A small image classifier, trained from scratch.
Model: 5.59M parameters, 24-pixel images, arch vit, activation geglu, moe top_k, num experts 32, patch size [4, 4], layers 6, width 128.
Training: soap at rate 0.0018, batches of 128, held-out accuracy 100%.
Data: trained on simulated telescope pictures of galaxies, 48750 training examples, 32.6 epochs.
Rows from block 2 of a small image classifier, named by matrix and row number. Rows with one number belong to one neuron. Each number is 128 + 32 x the weight over its row's rms, rounded and kept within 0 to 255. All counts start at 0.
After each neuron's rows are labels from the 100 images, of 14976, where the neuron reaches its largest size: "strongest on" is what is common among them. Only what is clearly more common there than usual is listed. The data: simulated telescope pictures of galaxies.
# gate: MLP gate (model.blocks.2.mlp.gate.weight, 384x128), inputs 43-85
# fc1: MLP up (model.blocks.2.mlp.fc1.weight, 384x128), inputs 43-85
# fc2: MLP down (model.blocks.2.mlp.fc2.weight, 128x384, transposed), outputs 43-85

gate.89 [152 134 111 139 133 120 157 112 117 138  66 150 103 129 167 191 171 167 123 186 115  93 130 126  97 184 105 158 122  62 113  71 128 110 146 201 115 161 160 135  63 100 160]
fc1.89 [193  98  89 110 105 148 110 117 131  46  74  96  73 121 101 116 120 129 162 135  84 134 124  82 114 127  80 146  83 116 134 123 112 125 153 160 126 121 147 175  91 148 165]
fc2.89 [109 155  87  85 107 152 138 133  85 106 103 104 112  84 120 140 116  79 107  82 161 136  87 140 139 126 148 128  90 107  87 181 136 130 150  94 171  93 141  79 179 152 140]
strongest on: winding: anticlockwise outward; barred spiral; merging pair

gate.373 [ 98 116  94 137 192 167 166 102 108 145  60 137  60 156 149  95 111  80  77 120 128 165 140 176 110 153  96 166 163 141  88 122  82 138 107 169 110 148 175 112 121 163 182]
fc1.373 [125 156  59  70 158 148  60 107  84  94  67 114  61 110 109 140 127 111  58 113 129 162 103 142 108 174 147 142 132 117 139 143 117  81  94  72 127 153 109 109 144 151 184]
fc2.373 [166  96 167  71 120 129  96 112 125 114  96 136  69 129 157  89 163 147  90 140 113 166 109 158  89 114 112  90 129 103 111 132 212  84 196  95 109 117 164 182 159 129 171]
strongest on: many stars; winding: anticlockwise outward

gate.275 [139 115 155 196 146 113 114 180 151 154 120 156  95 151 128 100 144 111 100 129 144 152 166 167 178 118 143 113 153 165 148 102 106 160  78 129 159 147 152 122  70 111 121]
fc1.275 [105 114 125 138 122  86 142  99 112 141 113  74 143  98 126  85  63 103 132 110 152 151 158  67 121 150 109 146 128  77 132 192  94  85 145 133  68 107 185 123 128 193 121]
fc2.275 [114 124 127 152  83 134 141 100 171 144 101  70  96 111 154 135 173 148  61 109 163 139 182 139 112 125 141 117 148 129 119  85 105 180 195 163 102 124 117 154 178 161  65]
strongest on: noisy; ring galaxy

gate.205 [103 117 167 107 122 108 179 113 180 154 138 168 155 158 134 123 129 109 121  82 190 174 141 169 157 155 146 121 108 117 124 144  97 151  93 125 114 107 101 101  83  90 156]
fc1.205 [ 83 119 133 119  96 121 172 116 148 146 167 129 178 158 128 121 136  60 109 116 165 177 148 132 189 142 114 108 102 143 123 115  98 115 100 158 100 111  91  85 103 101 128]
fc2.205 [139 213 153  93  71 108 166  96 148 109 190 153 162 102 125 101  56 146 154  78  54 161 120 153 164 182 149 114 130 127 139 125 146  99  97 119 163 152 170 109 154  83 138]
strongest on: winding: clockwise outward; many-armed spiral; barred spiral

gate.98 [133 133 142 108  81  29 220 196 182 153 165 185  68 125 127 158 142 181 125 167 120  96 153  80 168 109 119 135 109 132 104 132 117  95 109 106  80 147  86 176 149 110 147]
fc1.98 [165 127 109 110 128  83 190 202 144 220 152 119 114 119 117 111 138 164 142 112 122  95 146  85 164 109 108 151 119 132 107 125 124 119 116 138  89 160  69 186  99  91 148]
fc2.98 [190 101  70 142  98 126 136  41 112 127 124 144 111 156 107 107 125 134 198 147 103 128 136 146 195 126 118 114 103  85 152  95  98  54 111  81 142 145 151 138 142  93 121]
strongest on: small; tilted; irregular; ring galaxy

gate.279 [173 193 163 123 103 144 143 145 163  65  86 119 101 111 126 119  97 167 211 133  96  76 103 147 149 135 104 147 128 148 104  52 106 124 134 175 136 137 123 139  98 116  99]
fc1.279 [118 151  61  84  85 182 139 132 146 116  82 150  69 107 134  93  72 180 167 108 115 123 128 153 107  96 131 161 145 138 146 148 128 109 103 148 143 210 117 128 137 169 154]
fc2.279 [150 129 185 103 125 164 108 117 115 120 140 155 100 115 129 112 143 164 102 140 135 145 114 116 165 140 142 164  60 143 132 123  98  97  90 130 183 123 139 121 187 138 104]
strongest on: winding: anticlockwise outward; barred spiral

gate.301 [112  89 155 111 154 212 149 130 188 129 103 144  55  59 147 110  95 114 145 150 117 138 154 129 129 118 120 160  87 113 114 119 193 146 113 140 146 128 110 126 123 116 110]
fc1.301 [ 97 185  74 172 127 205 139 156 161 129 128 128 165 125 120 138 120 117 133 152 120 136 130 148  79 152 106  86 133  98  78 126 120 147 125 159 115 107 178 133  40 102 109]
fc2.301 [115 112 166 143 127 139 156 124  94 123 182 159  96 156 150 150 113 157  96 128  92 121 149  83 124 142 167 167 140 166 140 126 157 195 146 152 143 143  94 212 153 137  69]
strongest on: bright star with spikes; lensed arc

gate.264 [152  74  78 148 211 134 131 100  82  97  91 107 138 137 156 142 151 143 157  91 144 129 123 208 110  66  72 132 189 165 115 130 161  90 165 140 144 131 101  93 118 119 123]
fc1.264 [186 141 120 151  69 150 131 159 128 167 203 143 172  90 125 106 134 125 137 205 183 176 148  43 172 157 165 113  92 105 120 113 126 136 144 123 105 111 106 134 150 157  97]
fc2.264 [167 139 141 128  83 187  78  99 160 110 139 143 136  92 118 147  72 164  71 114 144 116 105 107 146 120 141  83  86 134 158 166 173 133  91  77 161 132 115  45 100 156  64]
strongest on: many stars; edge-on disc; lensed arc

gate.358 [160 160  93 111 106  54 101 139  89 134  90 167 180 133 125 105  70 102 124  97 116 115 179 155 138 154  94  96 148 168 119 160 118  61  96 141 136 102 140 123 146 162 165]
fc1.358 [130  76 130 105 102 175 153 184 202  58 117 110 110 146 191 129 151 124 107 106 124 163  51  87 103 106 149 133 122  93  98  99 108 110 171 158  74 140  90 166 117  95 111]
fc2.358 [135 112 112  86  95 121 171  71 139 189 131 102 114 132 138 149 148 143 102 115 105 133 146 146 115 115 163  60  77 125 188  82 155 111 119 156 129 171 145 106 113 112 139]
strongest on: many stars; small

gate.258 [147 156 148 100 101 144 155 137 118  73  90  70 144  90 174 101 123  92 155 129  77 160 110 173 139 124 110 101  99 147 124 137 111 145 129 167 205 128 121 111 101  86 146]
fc1.258 [143  72 103 130 153  92 109 129 154 120 116 171 123 146 151 101  93 153  92 164 110 173 126 106 110  84 128 179 177  93 160  93 118 126 123 112  52 114 142 134 120 153  67]
fc2.258 [181 153  96 168 155 143 139  98 150 164 135 195 154 153  75 103 124 114 122 147 108 152 135 154 132  99 169 122 146 131 144 161 159 156 138  85 145 161 167 140 106 110 135]
strongest on: winding: clockwise outward; tilted; two-armed spiral

gate.82 [ 77  91 143 164 166 119 116 134 111 123 130 150 104  71  83 134 149 128 152 130 128  39 129 172  93 165 116 100 104 115 130 116 116 136  84 123 101 189  85 128 128  70  94]
fc1.82 [149 175  76 123  84 133 157 147 120 123 156 140 134 165 132 143  92 111 121 138 121 233 120  55 118  83 111 147 153 136 144 183 137 148 120 151 151  60 142  96 130 179 112]
fc2.82 [125 101 172  87 170  92 140  75 106 159 124 159 111  64  96 108 139 164 113 164 127 128 131 103 113 144 144 171 144 148 123  76  68 160 191 131 132 149 152  72  99  55  86]
strongest on: many stars; ring galaxy

gate.118 [131  75 131 134 116  67 112 132 165 109 166 132 178 169 144 120 146  99 118 141 106 131 109 144 201 127 117 153 167 110 129 144 121  91 133 134 157  97 127  85 176 103 114]
fc1.118 [138  83 132 149 141  53 112 117  99 122 125 162 138 160 131 133 155 128 147 136 111 127  71 143 133 115 129 109 168 135 143 100  98  85 132 129 137 147 189  49 131 120 165]
fc2.118 [ 91 115 120  89  78 149 126 175 125  91 125 102  88 121  98 110 182 124 128 162 118 171 185  63 118 136 123 161  77 169  98 139 141 111 100 134  90 112  88 147 148 128  73]
strongest on: round elliptical

gate.122 [142 120 112 115 105  50 123  97 135 137 112 129  99 113 184 166 117 159 111 141 100 116  84 111 162 113 117 130 158 132 164 170 110  55 140 117 158 208  97 116 146  98 121]
fc1.122 [160 166 118 146 148 107  99  61 157 107 148 108 110 105 217 165  99 143  89 179  83 102  94 124 147  84 101 106 195 126 116 185 128 118  98 114 138 172 102 141 146  59  85]
fc2.122 [136 143 105 120 190 104 148 110 172 114 172 155 166 114 138  62 113 174 148 146 138 139 189  51 126 111 101 128 138 151 148 174  59 106  83 151 134 131 106 127 109  68 125]
strongest on: barred spiral; ring galaxy; irregular

gate.343 [121 111 154 135 115 100  79 112 173 137 122 112 123 121  96 206 175 190 196 135 115  99 136  78 132 122  88 122 105 107 170 104 133 124 117 200 139 140 152 172 175 118 103]
fc1.343 [ 94 137 209 140 135 105 174  99  91 126 118 166 145 145  80 116  76 164  67 110 114 110 164 162  81 106 111 108 173  85 120 192 192  70 183 126 104 161 192 125 100 122 117]
fc2.343 [ 84 111 211 117 136 136  91 113 131 161 159 162 130  60 108 125  95  88 127  54 142 124  82  62  65 163  90 151  82 186 116 141 137 145 139 152  70 127 165 146  85 146  98]
strongest on: ring galaxy; irregular

gate.320 [108 129 101 151 161 129 127 113 158 212 185  67 164 139 190 138 134 155 152 157  81  96  70 107 153 177  99 172 124 163 138 172 147 121 172 109 171 126 180 136 164 107 111]
fc1.320 [120  66 126 131 136  82 152 144  90  87  93 142 123 125 129 148 118 134 110 104 107 180 105 145 154  85 154  97 117 155  51  94 113  50 145  59  71 147 168 155 178 159 115]
fc2.320 [111  98 125 106 139 100 118 123  86 151 170 164 115 118 144  77  96  89  81 100 158 112 139 108 136 151 113 121  79  52  97 161 159 152 108  99 109 160 110 146 187  54 122]
strongest on: winding: clockwise outward; merging pair

gate.135 [131 144 126  88 131  96  97 156 133  36 150 184 126 118  91 117 192 160 135 136 131 134  96 218  89 125 121 135  92  94 183  97 143 157 101 148 166 113 134  70 163  89  89]
fc1.135 [162 136 119 138 147 165 159 115 124 154  73  90  99 112 159 164 107 105  98 163  85 100 149  88 132 111 117 100 187 154 117 175 127 119 167 114 116 194 107 162 134 147 168]
fc2.135 [101 157 157 100 149 162 152 175  65  64 212 139 110 132 165 127  96  97 103 120 152  80 115 143 117 168  89 145 185 184 141 107 146 144  97 160 138 108 139 172 179 118  71]
strongest on: lensed arc; edge-on disc

gate.372 [165  90 158 125 115  93 134 158 114 107  79 139 167 162 160 120  68 114  97 122 111 124 121 103 134 165 110 131  76 147  81 133 103 121  92 156 100 167 123 149 115 159 186]
fc1.372 [146 185 123  88 160 138 103  81 150  78 153 183 131 132 169 146 102 175 114  87 132 135 133 136  96 174  89 118 138 139 155 165  85 117 119 137 105 121 123 146 127 123 171]
fc2.372 [121 111 157  97  97  60 151 108 141 184 130 141 154 169 160 114  71 148 140 167 108 116  93 131 102  54 104  82  93 173 154 120 158 183  65 179 123 107 123 124 165 119 106]
strongest on: noisy; edge-on disc; star cluster

gate.346 [146 125  79 104 105 123  72 115 173 124 145 113 170  48 124 156 140 142 123 114 182  77 115 136  67 143 124 103  90  75 196 117 149  98 130 103 140 122  92  77 167 148 185]
fc1.346 [ 62 156 113 163 127 132 153 135 130 153 166 171  81 122 107 106 146 155 115 116 134 139 117  76 154 193 129 110 158 128 147 133  71  98  87 103  86 134  98 144 154 110  70]
fc2.346 [127  83  96 171 209 132 161  67 112  85 121  70 141  82 133 120 128  88 165 165 114  55 108  90 106 169 112 121 126  83 122 185 111  93  96 138 103 155 134 129 143 152 116]
strongest on: winding: clockwise outward; many-armed spiral

gate.96 [167 140  96 132 143  72 137 109  95 113 138 123 112 159 108 101 161  69  96 126 117  98 174 109 167 109 141 123  81 130 144 136 131 153 117 152 143 131 127 166 100 122 118]
fc1.96 [107 160 135 146 153 132  96 151 159 115 108  96 174  85 116 135 103 176  78 133 120  91 136 104 104  59 134  95 182 130 113 118 114 110 201 129 157 154 127 116  95 141 210]
fc2.96 [ 67 188 127 161 102 144 141 118 133 182 138 107 122 152 148 139 161  97 127  76  89 102 136 124 144 118 132 127 142  91 138  65 113 178 154 153  83 207 124  88 118 102 108]
strongest on: ring galaxy

gate.357 [100 153 145 105 117  95 118 108 137 133 147 116 196 158 183 140 140 143  95 172 145 122 152 131  96 148 105 129  78 168 125  92 168 184 100 142 127 149 130 109 139  98 148]
fc1.357 [173  84 139 100 111 150 135 163 133 135 129 147  95 103 114 161 154  97 151 114 105 167  94 121 185 126 159 122 204 159 153 131  95 112 192  92 146 147 132 150 124 109  50]
fc2.357 [129 114 156 162 114 122 136  91  78 151 105  91  92  99 176 127 162 139 108  97 117 107 168  58  82 136 109 124 106  42 123 140 162 122 116 150 145 114  90 184 136 142 151]
strongest on: winding: clockwise outward; merging pair; many-armed spiral

gate.33 [147 169 181 188 115  61 100 149 151 144 106 165 162 120 126 125 149 101 166 154 130 146 173  98 118 172 107 119  88 102 138 174 115  97 117 146 123 166  80 115 115 130 102]
fc1.33 [136 102 128  98 147 195  87  81 110 115 127 126  69 153  94 112  93 154 138 152 152 117 120 131  95 133 124 172 162  62 119  85 153 179  97 139 123  86 181 175 191 139 129]
fc2.33 [118 164 107  60 157 145 188  95 136 177 155 153 115  86 141  85 136 117  97  98 141 124 157 132 136 122 163 145  99  63  94 112 116 100 135 125 171 179 105 130  91  94  96]
strongest on: star cluster; edge-on disc

gate.127 [103  54 128 177  87 168 102  89 106 111 156 169 120 157 133 123 164 100 195  88 122 123 122  99 149 165 126  52 193 119 186 183 170 179 106 159 183 128  95 141 110 120  79]
fc1.127 [ 43 183 111 101 143  58 156 160 137 132 128 137  71  55 128 142 134 119  91 202  90 106 114 136 109 162 117 130 110  80  70  99 141 155 203 163 111 161 115  98 103 115 108]
fc2.127 [152  94 114 118 120 158 125 100 141 159 140 217 146 120  86 159 167  93  92 117 115 101 107 142 111 118 156 119 149 126  91  88 114  91 119  83 148 161  89  58  92 148 122]
strongest on: star cluster

gate.243 [ 78 127 141 146 117  54 100 109 120 183 150 136  92 155 117 173 211 149 101 164 139 139 104 132  95 113 165 141 131 157 126 143 127  58  86 127 149 128 124 105 178 118 104]
fc1.243 [135 134 105 150 110 133 123 172 167 112  99  84 158 173 146  92 106 119 121  74 142 180 102 115 139  74 144 189 137 177 173  87 110  98 117 167 144 195 159 150 164  87 117]
fc2.243 [ 66  80 145 140 216 163 169 127 197 161 165 100 200 111 114 122 119 165 138 115 167 164 208 103 139 139 136  86 118 142  96 173 132 172 156 143 168 149  84  80 158 123 160]
strongest on: lensed arc

gate.120 [109 102 101 115 141 166 202 168 124 134 104 148 165  97 140  80  96  97  77 168 157 137 155 190 164  90  90 156 147 145 139 159 161 105 118 100 136 158 155 171  87  80 181]
fc1.120 [128 166 104 155 170 123 149 118 143  89  99  79  87  68 148  91 114 160  67 139 188  88 117 191 125 178 111 137 116 167 140 156 176 150 204 117 116 104 157 184  93 139 152]
fc2.120 [ 87 171 156  70 158 111 160 138 133 135 131 147 151 100 173  67 129  75  97 152 163 127 140 158  90 113 154 102 113 151 127 135 123 142 132  97 177  82 113 126 150 150 153]
strongest on: many stars; irregular

gate.39 [137 149 132 187  73 132 141 130 140 193 114 110  87  67 158 103 113 180 115  93  94 144  98 141  98 192 138 123  98 116  98 163 136 141  99 110  80 102 141 132  87 136 102]
fc1.39 [ 88 155 116 173  79 114 144 184 124 178 146 113  68 109 111 155 127 175 100 104  95 125  85 111 125 157 134 131  71 158  91 188 124 144 144 150 101 134 151 118  98 144 123]
fc2.39 [114 101 149 140 125 116 134 103 155 146 102  91 149 103 112 141  76 136 110  91 124 190 133 143 107 140 141  65 115 117  89 124 144 136 120  76 140 207 121  93 152 156 119]
strongest on: winding: anticlockwise outward; many-armed spiral; two-armed spiral; kind: barred spiral

gate.288 [151 190 125 181 143 152 122 131 102 152  78 182 131 117 152 146 155 183 131  85 136  86  84 143  96 150 149 104 116  78 181  46 103 110 148 156 133 126 117 111 131 175 129]
fc1.288 [ 99 172 166 172 120 133  99 156 117 153 119 157  51 119  72 157 113  83 131  89 179 108  57 181 128  96 127 148 133 126 171  52 122 113 123  94 156 128 108 112 146 163 141]
fc2.288 [ 88 185  88  86  72 149 118  92 128 111 189 124 127 152 137 175 170 139 104 141  68 117 122 102 139 129 133 109  87 117 118 167  82 131  63 122 191 176  71 145 122 120 125]
strongest on: irregular; winding: anticlockwise outward

gate.28 [135 141 174 134 132 100  91 191 160  85 119  89 171 177 166 112 162 199 114  88 117 155 114 188 135 126 124 128  80 128 105 110 161 110 146 111  87 121 109  73  46 138 145]
fc1.28 [129  91  70 151  87 147 153  94 107 141 114 147 122 134 117 104 170  71  86 123 153 109 142  77 113 171 151 175 137 149 160 111 102 139 120 109 181 135 140 129 135 144 104]
fc2.28 [135 174 128 179 104 169 159  75 148 102 100 117 189 161  86 132 125 137  87 124 131 110 134 145 130 131 155  95 118  92 119 188 134  75 118 151 139  82 142 115 152 139 145]
strongest on: irregular; ring galaxy

gate.153 [117  91 129 143 164 127 136 162 174 178 176 123 126 149 143 148 112 104 136 153 129  86 144  48 130 150  97 166 121 107 158  77 146 127 178 200 128 122 139  87 129 127 115]
fc1.153 [ 99 173 161  76 147 138 168 101 124 145 117 161  86 129 155 162 201  97  71  71 137 130 119 157  85 131 149 152 136 142 102 148 187 148 133 150 115 109 103 154 130 158  85]
fc2.153 [147  58 110 180 121 186 116 123  99 130 145 103 133 177  99 107 156  59 121 138 104 156  93 147 123 212 139 118 120 137 140  75 196 114 174 141 148 101 111 142 163 197 148]
strongest on: merging pair; winding: anticlockwise outward

gate.174 [165 128 117 181 177 161 119 186 149 138 110 154  97 164 135 127 112 101 102  90 101  88 127 150 146 164 110  87  89 146 183  88 143  62 137 117 167 173 129 114 173  74 152]
fc1.174 [148 115 132 151 108 169 124 174  99 180  94 160 167 138 162 149 125  69 150  59 125  52  78 159 142 125 121  45 104  79 134  71 150 130 162 179 132 156 111 129 180  52 133]
fc2.174 [167 193 106 134 120  80 135 148 123 108 128  68 110 150 159 117 102 130 181 183 131 109 133 134 165 170 152 132 140 153 154  93 119 130 132  98 120  39 137 144 130 152  99]
strongest on: tilted; irregular; ring galaxy

gate.75 [152 161 145 109 202 131 128 114  85 103  70  93 156 138 144 142 140 135  91 136 180 133 118 159 104 107 187 145 116 186 125  89 134  93 216 139 163 128  97 121 101 146 119]
fc1.75 [139 154 119 147 149 126 149 121 110 135 105 132 154 158  92 193  78  97 139 160 120 158 155 113 130 162 140  90  80 119 134 146 162 147 181 103 110 111 159 158 136 134 119]
fc2.75 [175 166 167 150 126  42 111 149 135  97 150  97  92 208 130 127  77 125 148 104 130  62 137 124  90 120 127  93 145 118 138 109 104 132 149 131 119 139 180 112 113 104 113]
strongest on: merging pair

gate.60 [179 139 115 111 132 132 119 137 101 135 131 162  84 115 125 100 137 201  96 138 150 133 110 136  92 121 104  77 114 169 164 127 136 123 106 153 184 139  74 121 131 118 131]
fc1.60 [121 147  97 133 175 140 138  69 128  80 166 126  85 149 128 173 118 111 153 122  83 141 150 120 140 128 119 104 163 124 114 112 152  99 131 143 106 189 111  74 108 125 137]
fc2.60 [122 157 144 122 175 142 157 122 123 170  76 125 179 172 152 145 139 151 110  81  43 166 109 161 124 115 124  95 115 124  56 170 107 152 111  95 132  80 135  86  97 145 105]
strongest on: tilted; winding: anticlockwise outward; ring galaxy; barred spiral

gate.319 [112 114 117 153 116  82 140 146 144 182 107 129  90 122 137 135 155 144 131 135 118  87 190  81 123 125  68 131 173  92 142 177 134 120  86 117 111 173 124 155 129  89 147]
fc1.319 [ 99 171 116 137  77 114 124 173 174  96 157  87 127 167 149 133 105 115 112 165 111 128 172  83 106 125 121 108 156 155 109 118 140 132 136 144 148 110 142 151 127  67 158]
fc2.319 [130 142 117 119 139 144 139 146  92 140 165 101 141  83 139 116 113  93  80 174 172 143 118 105 160  73 106 123 150  95 150 123 126 130 115  78 130 184 163 118 146 152 135]
strongest on: round elliptical

gate.272 [164  99 103  86  97  99  92 145 190 119 121 112 151 139 147 152  85 155 126 139 123 157  95 184 166 139 130 128  93  86 108  89 132  91 156 144 156 173 154 160 134 141 133]
fc1.272 [121 199 102 106 101  94 119 141 194 143 145 141 130 112 119 144  58 145 130 143 125 115 192 172 149 183 102 162  81 107 149  92  96 103 134 149 127 145  83 119 107 149 150]
fc2.272 [106 126 111  74 103  99 141  81 109 109  64  94 115 134 124 148 117 127 146 102 128 149 109 117 112 146  83 112 165  80 162 101 101 138 111 152 128 154  89  97 119 114  72]
strongest on: edge-on disc

gate.217 [150 117 141 170 165 173 119 104 124 135 130 158 124 118 140 120 114 149  87 126  77  88 114 153 117  84 122 142 140 195 150  97 154 160 118 137  62 173 144 138 126 180 139]
fc1.217 [122  81 123 155 123 111 195  91 123 102 174 146 154 137 152 141 165 166  94 119  89 127 141 143 134  95 161 153 129 127 165 146 144 172 187 171 110 162 122  89 158 166 144]
fc2.217 [124 144 148 112  78 144 131 180 126  83 163 114 106 114 109  95 114 133  88 166 132  89 107 106 102 134 156 122 145 212 142 100 176 147 183 132 102 126  50 111 119 171  75]
strongest on: winding: clockwise outward; tilted; barred spiral; two-armed spiral

gate.241 [120 126 158 173 149  93 140 151 118 120 154 180 146 127  96 137 114 105 169 134 142 202 123 133 133 188 112 107 220  85 150 114 181 144 107 151 119 182  81 128  51 105  77]
fc1.241 [151 150 112  64  90 171  82 114 167 107 107 114 136  99 105 120 145 139 130 106 166  67  72 133 130 138 157  96  82 143 101 105 106  71 103 124 121  62 114 143 167 149 125]
fc2.241 [139  99 116 172  95 139 104 146 111 136 145 153 183 103 129 147 152 126 133 105 140 175 132 175 113 179 135  82 183 103 144 151 117  85 164 137 146 139 118  99 131  90 129]
strongest on: bright star with spikes; irregular

gate.126 [194 137 107 136  91 133 160 100  80 145 132 168 133  87 110 123 117 138  89 113  90 149 147 128 144 178 100 153 112  97 126 104 154  71 126 170  88 156 152 129 152 114 136]
fc1.126 [126  88 142 117 182 168 109 120 113 155 140 196 165  90  59 127 131 131 132 123  79 139  99 123 160 169 176 165 125 120 115  54 131 193 108 151 154 138 154 142 166 116 140]
fc2.126 [104  92 130 192 130 116  87 143 122 123 134 100  82 166 129 181 129 144 115 190 167 167 146 153  77  87  99 158 122 163 135 146  73 137 127 156 115 124 147 166 116  49 115]
strongest on: many stars

gate.91 [105  86  65 117 134 136 199 128 148 204 188  96  93 168 177 114 185 117 135 102 142 169 178 122 119 125 153  97 100  91 135 153 125 131 121 193 106  91 136 117 159  90  93]
fc1.91 [108 106 111 111 191 159 137 148 128 137 124 160 103 147 115  87 131 167  93 176 136 131 110 167 132 121 124 126  58 166  88 147 133 129  64 128 142 113 137  84 160  96 154]
fc2.91 [164 110 135 140 124  72 124 111  79 111  92 161 103  97 176 129  69  58 101 137 125 133 130  99 137 166 152 131 104 120 114 155 101 109  75 144 131 119 177 190 140  90 167]
strongest on: ring galaxy; winding: clockwise outward

gate.265 [124 131  58 109 127 187 145 181  82 103 124 122  92 194 165 109  74  96 112  92 162 171 131 185 148 112  91 128  97 152 172 151 102 153 130 108 116 172 109  77 129  81 129]
fc1.265 [ 87 144 154 103 125 177  99 141 154 124 130 117 157 127 174 131 172 173  88 171 138 119 126 123 153  90 105 155 103 111 132 167  92 146 160  92 130 101 132 150 160 170 168]
fc2.265 [157 104 178 158 122 100  94  95 159 158 141 148 110  62  63 102 158 132 163 125 117 127 144 112  83 124 124 107  84 165 121  93 104 106 151 132 162 106 132 170  76 166 126]
strongest on: winding: clockwise outward; many-armed spiral; merging pair